From a checkpoint of a small self-supervised image encoder: patch size [2, 2].
Rows from block 4, named by matrix and row number. Each number is 128 + 32 x the weight over its row's rms, rounded and kept within 0 to 255. All counts start at 0. Numbers have three digits each. After the name is the row's rms in percent of the matrix's.
# f: depthwise 7x7 conv (model.blocks.4.mixer.f.weight, 128x1x7x7), a 7x7 kernel
f.9 088:129158148159146125113161159162138128161152169139088041106161160188178118114173185176087160111157164138118089120092116109126077095122115139122108087
f.10 106:118106146142094130161122125150152138104109151147127130148132166152139063003110154172136133070033101109145123124113092145142122145138154140155145143
f.11 101:145136146167149133142152130158169146152147177136100097090107137158110066000058117150151128101088103156151146136116127115128117131118130134131134132
f.12 116:120110093136111132106119123120123142131128131099083076072110122151143156204114144150102076161255144090095105100117177103096119130133128114099136130
f.13 120:142134120126124128136145134129123128125148151123120083130119145202145072003145171206182151124084132143164155121131140132117161164138141166120111156
f.14 095:103113128058121118109124145148141146114114122127126083116138113113105063009101132152147171146161180128142130157180192173157140135126150157150141132
f.15 103:127115128175131118130106108152201145091116140144179227186152147104132097050102128101084102104083103104094110105137156144105103108092117131120110110
f.16 075:136144147123109121131133148110093131122131112141081085136147096022108091143193126021135156139133146147110156158150103143174145173145168142134138147
f.17 104:138115130095115139119106116127106115122121149155162127174151154087096068033078098093103126073045065103111152158124099107153132142146118139122166147
f.18 100:121128119166128118120109136126187122119120121167161205175145115086131065056127119105118165081040120120123131163155129151160139127137173163173154110
f.19 091:158149119168134139132115137143153155128094074112115146115106068074117160253196135096106103165187145122113106117123156125120090124118148153120128119
f.20 085:122151121088104123098121134147143140143132158179151135170129135125120099044096125138126121116139124107118128122159204146090130156172187238172148147
f.21 105:098112068067112114112166149091081135135136136106060036096104109119115084110133129141102129092081102094126108132108079128119124105116098053111119112
f.22 092:145110109107078144144157101151222096141137135116164180055142133136104161146026105118139117190129106155115126105171152123143113134126150150119110113
f.23 099:152162143157135140129126155127172131132117127137164171167154140046073106118105077054079113149179117081093073101108141106096081104130144117150117100
f.24 097:125123142154121122128147127142165122122164141122145150114127158036066053084053083057096118117141095110094118112137124089109136169121118099102089115
f.25 088:145129155143141145189130111122147102107125119090106146086104114160120174255113103156141096089197113115153144116112130100143115121128113132114141152
f.26 107:143131117101104148126136144112112118154129105131145210127105092087104157255165137088100108107157101121105138136107110108137118127134120110138161106
f.27 089:103110114127092087091114141173200159121133135148163192147135152142132077006066106109155121124134126147156137110149175146142142134133126158130132142
f.28 095:173157132133120120133154129107134129140129129104091070092120136119121140128057107136116125169255128133135114104125199112113097098111115154103085085
f.29 115:111135119099132130104111154145126158146115113130100073099132120120132148186135125127098137207255187138087117110140174143137103129134136157137132129
f.30 087:142126124139159137138127096138122148144133147114151162115167154201152189191033098125141074102189060114123140085082131100118098128135117121131130105
f.31 100:155123123129133142142129116134134133133135136112131087130135122184159081000073114155159130130088132165158140147149138134140157160156135127109131161
f.32 106:099117121134115131121125107111126126117122114103124164097112112087104203251112121109087104160228109104090127129110135101119092105113107110109115107
f.33 092:130124174162124105133106113156151131108160163146171178156126140156140088009129136158141142089011130139136129142131109148124125112133148150139124116
f.34 063:123097081000103113108112135126084075108124104154149180133124147093097107118075131081111140161156133141153087126133147152135107118155136127111125091
f.35 088:108134081082102110092095082080077077111094061088124127077090080107121155119099089081114146148093116149162135155186104132162142151143138129138154160
f.36 090:119121129117120117140143108098078107115110113102117113117087106067107116125129105081061101110068083119088091110091061077097127091101066090105095094
f.37 113:138125154184128127139141102137201135127141151135151164135137157180145117037131148160097101071023073091116110106101112117119148139121138130143140143
f.38 090:112124141151105118152080105118095112109089141137150138150149157094094090072078085105136126113126134131131153162186183188182197164126153164175167157
f.39 116:118139137132113147133140130120118112137146112127136133123136111081117208255125109096111104079111084116115113139124105127153111084126131112128125100
f.40 100:140145127116111117139129114120145115127136121090125177105127118183193220246138137155113110114166120110110131139136147146135103093106162195123123092
f.41 103:146139110125117113154142127114127143128136119163155154156130100121113068077132127091146123102079124124146159143167192169147159170157197220186168161
f.42 106:142139129140114145143122122139142121135131149158148139165134130141155114120164170156122122151255144112102087099121231111090092104117149192137132116
f.43 100:109124143118116119126135125134133133144091080082068091066091092071099119134078108092133118171235162137143113109137203123115127113125131143106106105
f.44 090:142131150163117109148131110135155091109149138125145151135112126157161097034158134149141156077000123129118153133140085162130151135145118127128142167
f.45 090:145117122136125117154124121139117108086131118119089057137095157132162073007169132127126136109048186154134131087146104114097151159106128121116118138
f.46 098:103142160150148132118122143153117137136120130136079015090134112167157185176173173154125117168226181134137132149124124150122113128141105112127120137
f.47 130:135110120118124123108121131151127141137118160156122091149162164129127028000070116141128149112095109134131129121138159142125117120142113137121138115
f.48 099:120104142125132126123159105121100107118140156134127112133136140171154194202151194201066052091088092093083109102130122103092099122129138160115123136
f.49 098:156142116173143157134150158151101143165163138119054009058117115136104097136113109119118113162195133121109138088088111100126139144122094114107139136
f.50 066:073133097056121138075086154125121151162125100131147161152161132117131193238171131091090093117169113107102149136121138102094134148149135113129116150
f.51 140:123132138138129126123100115144150127120115127154133104151115117128149065000199163187131136153126148116112118124122146131116117114135112144124131124
f.52 100:137095103106142132121128111135118135122126124101146114078131163184128147124000071131167116141220122168154151108117173137125130146112107150130102117
f.53 098:123153150082143162136105129127060131133096119153127083140157120078111086062102108086124167198211209153158120138147146149123103114135128131135140128
f.54 097:146139132173161129167141133140164141133111138138103103130134122115115061000101131132123128081027135108144120110118104127118116141099115135115098115
f.55 092:141109133124106123129143126156155111106121125115135126086098147158118086025037068136174120101151121119152105112133219158114108150132132177130126146
f.56 101:091093129155124090077100136160191163120105098124156096143130102181157114024132162152150164122051150162152121150155102148164137123151141134149130120
f.57 107:107129132115133135136101141124103153124097095125115128135105125103130169247140109135089072110222080078084117131113184116131121091111112149139106108
f.58 112:136147125128119143117124129144154142146127156155122085131146156125113064001053117135145158189203188127135114110104138132103110136133122126108127130
f.59 093:125156130103122138140124143135109134135134132117145121130112141088067111082050012050161153128126153154177164163119099114148163161164131119136132146
f.60 112:129112109112141128135125105096106138126141149171146137180159149091125052028183175153135156092064176144126116128148107193131143136124129096161138143
f.61 090:109123133116131123133158140106137113118162140108044150162083134083067049117248144153128152116106183120146113142122116127100146140106121130133143149
f.62 104:138146148149122140134144149141132139152132099091093065064111098093126131133112137100149142198247194157146116125161184157125106138129109144141123117